{"arch": "resnet", "image_size": 64, "output_stride": 8, "depths": [2, 2, 3, 2], "stem": "deep", "avg_pool_shortcut": true, "optimizer": "muon", "weight_decay": 0.05}
Rows from block 2, named by matrix and row number. Rows with one number belong to one channel. Each number is 500 + 50 x the weight over its row's rms, rounded and kept within 0 to 999. All counts start at 0. Numbers have three digits each. After the name is the row's rms in percent of the matrix's.
# convs0: first 3x3 conv, stride 2 (model.blocks.2.convs.0.weight, 96x64x3x3), inputs 56-63, a 3x3 kernel for each
# convs1: second 3x3 conv (model.blocks.2.convs.1.weight, 96x96x3x3, transposed), outputs 49-55, a 3x3 kernel for each
convs0.0 115:500500500500500500500500500503500493502499500502498501500500500500500500500500500500500500499500500500499499499500503499500501499500500500500500499499500499499498500500501500500500500500500500500500500500500500500500
convs0.1 218:500500500500500500500500500506500500500499496500500501500500500500500500500500500500500500500500500500500500500500499500500498500500499500500500500500500500500500501611501501500500500500500500500500500500500500500500
convs0.2 120:500500500500499500500500500500500500500500500500500500500500500500500500500500500498502501501502510500502484485499500540515499501501500500800999500962994498544534500500500500500500500500500500500500500500500500500500
convs0.3 153:500500500500500500500500500500501500501502501500501500500500500500500500500500500498502499500500498500500500500500500497500499499499500500501503505510526518505503500500500500500500500500500500500500500500500500500500
convs0.4 052:500500500500500500500500500499498501539501517500500535500500500500500500500500500500499501500500500500500500499501499500500499500500500501500500500500499503500500500499498501500500502501502500500500500500500500500500
convs0.7 078:500500500500500500500500500497495497501500499499499498500500500500500500500500500500500500500499501500500500499500500499500499499499499500500500500500500500499498500502999406489541499500499500500500500500500500500500
convs0.9 093:500500500500500500500500500500499498502480516500505503500500500500500500500500500500499500500500500500500500500500500501500498501509500499500500499501500500500500500501500500500500491497500500500500500500500500500500
convs0.11 150:500500500500500500500500500501500503501500503502501504500500500500500500500500500498500500493476500499498499500500499500500500500500500497496500499500500499498500500500500500500500499499500500500500500500500500500500
convs0.12 114:500500500500500500500500500491501500500501499494497501500500500500500500500500500501500500500500500500500500501501501500500500501500492500500501500500501500500500499499500500500500500500500500500500500500500500500500
convs0.13 128:500500500500500500500500500498500501500505502499500500500500500500500500500500500500500500501501500500501500500500496500499496500500501500500500500500500500500500500500501500500499500501501500500500500500500500500500
convs0.14 159:500499500500500500500500500500500500497500498501500500500500500500500500500500500498500500486495493500500500496500500499500500500500500539536563523525524499500500500500500501500501500500500500500500500500500500500500
convs0.17 081:500500500500500500500500500502500499503500500500497493500500500500500500500500500500500500500500500500502510497501523497499512499502511501500500499500501500500501500498499500500499500500500500500500500500500500500500
convs0.18 107:500500500500500500500500500500502499502506521499493498500500500500500500500500500500500500500500500500500500501499500500500500499500500499500500500500500500500500500500500500500500500500500500500500500500500500500500
convs0.19 163:500500500500500500500500500502500500500500499498498500500500500500500500500500500500500500500500499500500500500500500501500500501500500500500500500500500500500500536502501498520501493498496500500500500500500500500500
convs0.21 156:500500500500500500500500500502500498505499500501499495500500500500500500500500500500500500500500500500500500500500500500500501500500501500500500500500500500500500501498500496461498498496500500500500500500500500500500
convs0.22 081:500499499500500500500500500500501501499500500500500501500500500500500500500500500286483448402489425497499509397486500442498500498312497495432500500435502496491495500500499500500500500500500500500500500500500500500500
convs0.26 157:500500500500500499500500500499501499501499500500500499500500500500500500500500500500342365489499498499500499500498534500635513499498501500500505500500504500504503500500500500500500500500500500500500500500500500500500
convs0.28 105:500500500500500500500500500500502500503501502500508501500500500500500500500500500500501500500500500500500500500499500500500500500499500500499500500500500499500500500500500500500500500503501500500500500500500500500500
convs0.29 152:500500500500500500500500500500505506499499501500501500500500500500500500500500500499500501500500499499500500499500500500500500500500500500499500500500499500500501499499499499500499500500500500500500500500500500500500
convs0.30 105:499500500500500500500500500500499498503500500501500500500500500500500500500500500502501502500499498501552570501500500501500499502500498461060096155051419502505441500500500500500499500500501500500500500500500500500500
convs0.32 145:500500500500500500500500500500496490500497500500497500500500500500500500500500500500500500500500500500500500500500501500500501500500500500500500500499500500500500499499500500500500500500500500500500500500500500500500
convs0.35 090:500500500500500500500500500504494495495470451499495497500500500500500500500500500500500500501500500501501500501500498499500500499499498500500500501500500500500500502500500500500500500500500500500500500500500500500500
convs0.37 104:500500500500500500500500500500500500500500500500500502500500500500500500500500500496487498499493496486497493500500501502500500503499500497484468501472480414439478500499500500500500500500498500500500500500500500500500
convs0.38 130:500500500500500500500500500500500491502499497500509499500500500500500500500500500500500500500500500501501500500500500500500501500500500501500500500500500500500501500500499500500501500500500500500500500500500500500500
convs0.41 146:500500500500500500500500500500500500500500500500501502500500500500500500500500500500500500501502500500500501500500499500500499500500499500500499496497496501502502500500500500500500500500500500500500500500500500500500
convs0.43 183:500500500500500500500500500498500501499500545468501500500500500500500500500500500500500500500500500500500500500500500500500500500500500500500500500500500500500500500499500500500497500500500500500500500500500500500500
convs0.44 074:500500500500500500500500500499504500500500502499505499500500500500500500500500500500501500502526500999831499500500500501499500501500500501502501500501501500500501500501500501500500500500499500500500500500500500500500
convs0.47 186:500500500500500500500500500493499542501501529501502505500500500500500500500500500500500499500500499500500500500499499500500500500500501500500500500500500500500500500499487500500498500500499500500500500500500500500500
convs0.48 224:500500500500500500500500500500500500500500500500500500500500500500500500500500500501501501500489500501493514498500500499500500499499500518525506499499366515498499500500501500500500500500500500500500500500500500500500
convs0.50 136:500500500500500500500500500499500498525500464512507499500500500500500500500500500500500500500501500500500501500500500500500500500500499500500500500500500500500500498498499499500500500499500500500500500500500500500500
convs0.51 157:500500500500500500500500500500500500500500500499500500500500500500500500500500500500486471498498500500501499498500500493499500495500501498497499499499498502500512500500500500500500500500500500500500500500500500500500
convs0.53 140:500500500500500500500500500492500500499500501500501500500500500500500500500500500500500499500499402500499499496500501896893999500499499502500500500501500499500500500500500501500500500500500500500500500500500500500500
convs0.57 115:500500500500500500500500500500499498501500500500563517500500500500500500500500500500500500500500500500500500500500500501500500500500500500500500500500500501500499481494500500500502500501502500500500500500500500500500
convs0.59 155:500500500500500500500500500500500500500501501502501499500500500500500500500500500501500500500499499500499500504501501502501547999999999501500500500499499500500500500500499500500500500500500500500500500500500500500500
convs0.63 164:499500500500500500500500500500500504500500500499500500500500500500500500500500500500500498503502498516571551500502501500500500500500500499497499495501415500500378499499499500500500500500500500500500500500500500500500
convs0.64 107:500500500500500500500500500496497500504500464537522501500500500500500500500500500501500500500500500500500500497499491499498500499500496500500499499500500499500500499499500500500500499500500500500500500500500500500500
convs0.68 108:500500500500500500500500500499492497497486494501500503500500500500500500500500500748528498510504501511516508494500500499499500499499500498501500999563500581709501497500500500500500500500500500500500500500500500500500
convs0.70 151:500500500500500500500500500500500484500503504500504605500500500500500500500500500500500500500500500500500500500500500500500500500500500501500500500500500500500500500500500500499499500500500500500500500500500500500500
convs0.72 118:500500500500500500500500500501500500500501500500500499500500500500500500500500500499524526433500499496503501501515500500500500500502501507501504499500488500497495500500500500500500500500500500500500500500500500500500
convs0.73 135:500500500500500500500500500499498499499500488500501503500500500500500500500500500499500500499500500499500500500500500500500500500500500499500500499500500500500500499500500500500500500500500500500500500500500500500500
convs0.75 104:500500500500500500500500500500500500500502501500501501500500500500500500500500500502314504501500510497500498501500499499500499499500499500500501516517582497499502500499500500500500500500500500500500500500500500500500
convs0.77 069:500500500500500500500500500500496499501502497513511497500500500500500500500500500500500500500500500500500500501500500500500498500500499500500500500500500500500500501503501498498500499498498500500500500500500500500500
convs0.78 187:500500500500500500500500500500499500499499500499499500500500500500500500500500500500500499500499500499500500500500500500501501500501502500500500500500500502499500500500500500500501500500500500500500500500500500500500
convs0.79 083:500500500500500500500500500502499500499500500500500499500500500500500500500500500490500425499502502502506503500500499500497500500500498509503500500499498500499501499500500500500501500500501500500500500500500500500500
convs0.82 190:500500500500500500500500500500500500500500500500500500500500500500500500500500500500501500524536541500500500502501502501500501502500500497485490469490497496496498500500501500500500500500500500500500500500500500500500
convs0.83 095:500500500500500500500500500507500499500473456498500499500500500500500500500500500501501500500502501500500500501500500500500500500500500500503501500500500500500501500500500500500500499500500500500500500500500500500500
convs0.84 112:500500500500500500500500500505502500499500503503498498500500500500500500500500500500500500500500500500500500501503501499500500500500499500500500500500500500500500501501502509512528499505641500500500500500500500500500
convs0.86 129:500500500500500500500500500480488500486488501481497500500500500500500500500500500501501501500501500499501500503502502502501503500500501499500499501501500500500498499499500500500500500500500500500500500500500500500500
convs0.87 126:500500500500500500500500500501501499505500500500500499500500500500500500500500500500500500500500500501500500500500500500498500500500499498501500499500500500500500500499495500500500500500500500500500500500500500500500
convs0.89 104:500500500500500500500500500500500499501500499500500501500500500500500500500500500499683560501525518500502498500500500500501501501501502495499588494499498479495495500499500500500500500501501500500500500500500500500500
convs0.90 099:500500500500500500500500500498500500500502501499500499500500500500500500500500500499497500501499501500500500501503500499501499501503499500500500495500500499502501500500500500499500500500500500500500500500500500500500
convs0.93 109:500500500499500500500500500499500500500500500501501500500500500500500500500500500503499491499440458495478245505500500501500500497500499502538500505505500480498500500500500500500500500500500500500500500500500500500500
convs0.95 101:500500500500500500500500500501503503500497499500496505500500500500500500500500500510504502498500500499446491499496496501499499500500497800506500498498500500500502500500501498499501499499500500500500500500500500500500
convs1.0 165:558500500500500500500500444500500500496500497508523525500500500500500500500500500500500500500500500500500500500496499500507723500501498500500501500500519500501502500500500500500500500500500
convs1.1 163:499500500500500501500500500501500496501500497500500503500500500500500500500500500500500500500500500500500500500500483500500503499500499500500500500500500500500501500500500500500500500500500
convs1.2 167:353617103440440499361364711498500500500499500493500500500500500500500500500500500500500456500500500500500500502501500744457495499500501364501500545500508753470405500500500500500500500500500
convs1.3 046:500494500490493498497509499500500500497500499500500500500500500500500500500500500500500500500500500500500500500500500500472501501500501503505500500508395505501498500500500500500500500500500
convs1.4 013:499499500500500500500500501500500500503505500512509510500500500500500500500500500500500500500500500500500500500503491500501497499501500500499500500500497499500503500500500500500500500500500
convs1.7 103:500500501501500500500500500500504561499517508503501502500500500500500500500500500500500500500500500500500500500499500500500501500499500502500501501500500500502501500500500500500500500500500
convs1.9 091:500500500500501499500500500499501508498645511493502503500500500500500500500500500500500500500500500500500500500502507501501497500500499500500503500500507500500501500500500500500500500500500
convs1.11 071:500526499497508498497499498501499499499498500460502500500500500500500500500500500500500500500500500500500500498503495497517506656502486498500499507450499500498695500500500500500500500500500
convs1.12 168:501501500500500500500500500499499500500500498500501506500500500500500500500500500500500500500500500500500500500500508498502527500500500500500501501501500499500501500500500500500500500500500
convs1.13 101:500500500500500500500500500494499497499501501501502500500500500500500500500500500500500500500500500500500500500500452500500500500500495499500497500500500500500495500500500500500500500500500
convs1.14 147:500500500500500500501500500500500500500500500500500500500500500500500500500500500500500500500500500500500500500502500500500499500500500500500501500500500500500500500500500500500500500500500
convs1.17 103:504500500500500500500500500500500500498491497490475496500500500500500500500500500500500500500500500500500500500498498500502499500500500499500500500500500500500500500500500500500500500500500
convs1.18 058:500500499500500500500500500988515500493500500500498501500500500500500500500500500500500500500500500500500500501501502501499499500503507500500499500500501500500500500500500500500500500500500
convs1.19 214:500500500500500500500500500499500401500500501498501500500500500500500500500500500500500500500500500500500500499500501498499500500500501500500501500499499501500500500500500500500500500500500
convs1.21 123:500501500500500500500500500500499594501499483500499483500500500500500500500500500500500500500500500500500500500500496500499500500500500500500500500500499500500500500500500500500500500500500
convs1.22 137:506741485926676434758551493500500500499500500500500500500500500500500500500500500500500500500500500500500500544503500495500500515500500528501500672497500521500498500500500500500500500500500
convs1.26 113:551520489531498487454497502501500500500500500501500499500500500500500500500500500500500500500500500500500500501501500502500500495494467479394491461479503498411506500500500500500500500500500
convs1.28 120:500500500500500500501500500500501500500500500500499499500500500500500500500500500500500500500500500500500500500500500500501500497499496500500500501501501501500514500500500500500500500500500
convs1.29 146:477506660499504495500504474500500500501509500503541557500500500500500500500500500500500500500500500500500500500511494500508502501468515418502626504502500501500485500500500500500500500500500
convs1.30 135:505501499496501501497505202500500500500500500499500500500500500500500500500500500500500500500500500500500500636487504492501500504500500500500496499502518500551501500500500500500500500500500
convs1.32 174:499500500500500500500501501495516498004477481515497493500500500500500500500500500500500500500500500500500500500500502500500518500500489500500499500500500500500490500500500500500500500500500
convs1.35 161:383499500500501500500500500999573500269550531501492502500500500500500500500500500500500500500500500500500500500500418500500619500499499500500499500500500500500500500500500500500500500500500
convs1.37 118:504500435498497500499500505501500500500500500500500500500500500500500500500500500500500500500500500500500500567501500501501500503500500500500501500501500472500512500500500500500500500500500
convs1.38 179:500500500500500500500500500500499497557513501567501505500500500500500500500500500500500500500500500500500500500499498500501501500500500500490497500500500499500499500500500500500500500500500
convs1.41 055:500499500499580528482751558499496510482500492492499496500500500500500500500500500500500500500500500500500500513519551491498500504499500446457678505521496534528501500500500500500500500500500
convs1.43 184:500500499500500500501500500500218499511500453999711501500500500500500500500500500500500500500500500500500500500500500500500502499500500500500500500500495501500500500500500500500500500500500
convs1.44 062:502502494500504501500509499497498499501498498474496498500500500500500500500500500500500500500500500500500500500491632500493495501511514496497625499500498491484446500500500500500500500500500
convs1.47 222:501500500500500500500500500509500426500679548500439501500500500500500500500500500500500500500500500500500500500500503500500500500500500500500501500500500500500500500500500500500500500500500
convs1.48 085:499476500500515535554496502500500500500500500500500500500500500500500500500500500500500500500500500500500500497591503499500498500445500558424496585498524509515496500500500500500500500500500
convs1.50 136:505500500500500500500500500500489495498421475495506999500500500500500500500500500500500500500500500500500500500500466500500500500500500500500500500500502499498500500500500500500500500500500
convs1.51 175:500487514500408404500465478498500500501499500493500499500500500500500500500500500500500500500500500500500500494339439501498512500499500372535486500676609461501501500500500500500500500500500
convs1.53 117:499501501486501500500500500500500500500500500500500500500500500500500500500500500500500500500500500500500500500500501474487500500500500500500500501499500501502500500500500500500500500500500
convs1.57 240:500500500500500500500500500370632504473455296501500497500500500500500500500500500500500500500500500500500500500500493500500500500500503500499498500500500500500500500500500500500500500500500
convs1.59 234:476500500500500500500500500499499499500477493499498499500500500500500500500500500500500500500500500500500500453500500500500501501500500483500500433500500500500500500500500500500500500500500
convs1.63 111:492480500439500500490501501500500500500500500501500500500500500500500500500500500500500500500500500500500500500500500500500500503503491499494493501501502497474867500500500500500500500500500
convs1.64 083:500500500500500500500500500500501498499499515500515502500500500500500500500500500500500500500500500500500500500499511500502524500500500500500499500500598499501501500500500500500500500500500
convs1.68 185:500499502500501500499501440500500499499501500503500500500500500500500500500500500500500500500500500500500500186212423543791500496327502384399419510504633491462492500500500500500500500500500
convs1.70 097:500500500500500500500500499500634501453500500500500500500500500500500500500500500500500500500500500500500500500500617500500500500502501499500500500500508499500530500500500500500500500500500
convs1.72 065:500632483498864506507500494501500500500500500500500500500500500500500500500500500500500500500500500500500500501502497500500498499499497507000473999501502536493524500500500500500500500500500
convs1.73 211:500500501500500487500500475597501500496521500500501521500500500500500500500500500500500500500500500500500500500483500500503501499501498500500477500500533500491484500500500500500500500500500
convs1.75 008:504497478451495530498498539503499501500498500503499499500500500500500500500500500500500500500500500500500500499506501499520455501503495500499508598208503502496502500500500500500500500500500
convs1.77 089:499500500500500500500500500500501500488502500467478500500500500500500500500500500500500500500500500500500500499500483500499500500500501500498492500500499500500501500500500500500500500500500
convs1.78 087:503501500501501390500501501500500499498502500502500500500500500500500500500500500500500500500500500500500500500500501500500497499503515728579979195500499500500502500500500500500500500500500
convs1.79 012:481447480452492500516478503496498501500500500500500502500500500500500500500500500500500500500500500500500500538502501504502505545502502504509503508500499509488499500500500500500500500500500
convs1.82 088:500501500498500500399460499500500501500500500500500500500500500500500500500500500500500500500500500500500500498494500499500500500500499501499499502503501484498498500500500500500500500500500
convs1.83 195:500500500499500500499500500591512500594511505500499500500500500500500500500500500500500500500500500500500500499501531499502500488500500499500501500500501499500519500500500500500500500500500
convs1.84 165:500500500500500500500500500500498705500498389504501500500500500500500500500500500500500500500500500500500500499500508500500500499500500500500669500500500501500500500500500500500500500500500
convs1.86 084:502501501501504504502503503500500503501500449501498499500500500500500500500500500500500500500500500500500500503520499500471500499500501500498513504507503503506502500500500500500500500500500
convs1.87 098:497500501500500501500500501498499499529500501517547521500500500500500500500500500500500500500500500500500500500500500500571501500499486500501505500500502500500498500500500500500500500500500
convs1.89 068:499499502500500499500501502487498498495500500500500502500500500500500500500500500500500500500500500500500500500502500500497517496496501401498500499496508503512506500500500500500500500500500
convs1.90 108:500500500500500421500485451476501498551501493523500498500500500500500500500500500500500500500500500500500500407340500496772527501500501500504508500530507500362485500500500500500500500500500
convs1.93 082:511500284500500501500503344500500500500500500500500500500500500500500500500500500500500500500500500500500500500500500500500500501493500490491501501508502499500545500500500500500500500500500
convs1.95 132:503500500500501500500500231503500499500498500505500485500500500500500500500500500500500500500500500500500500489500505614501601498388000500500504500496510500500503500500500500500500500500500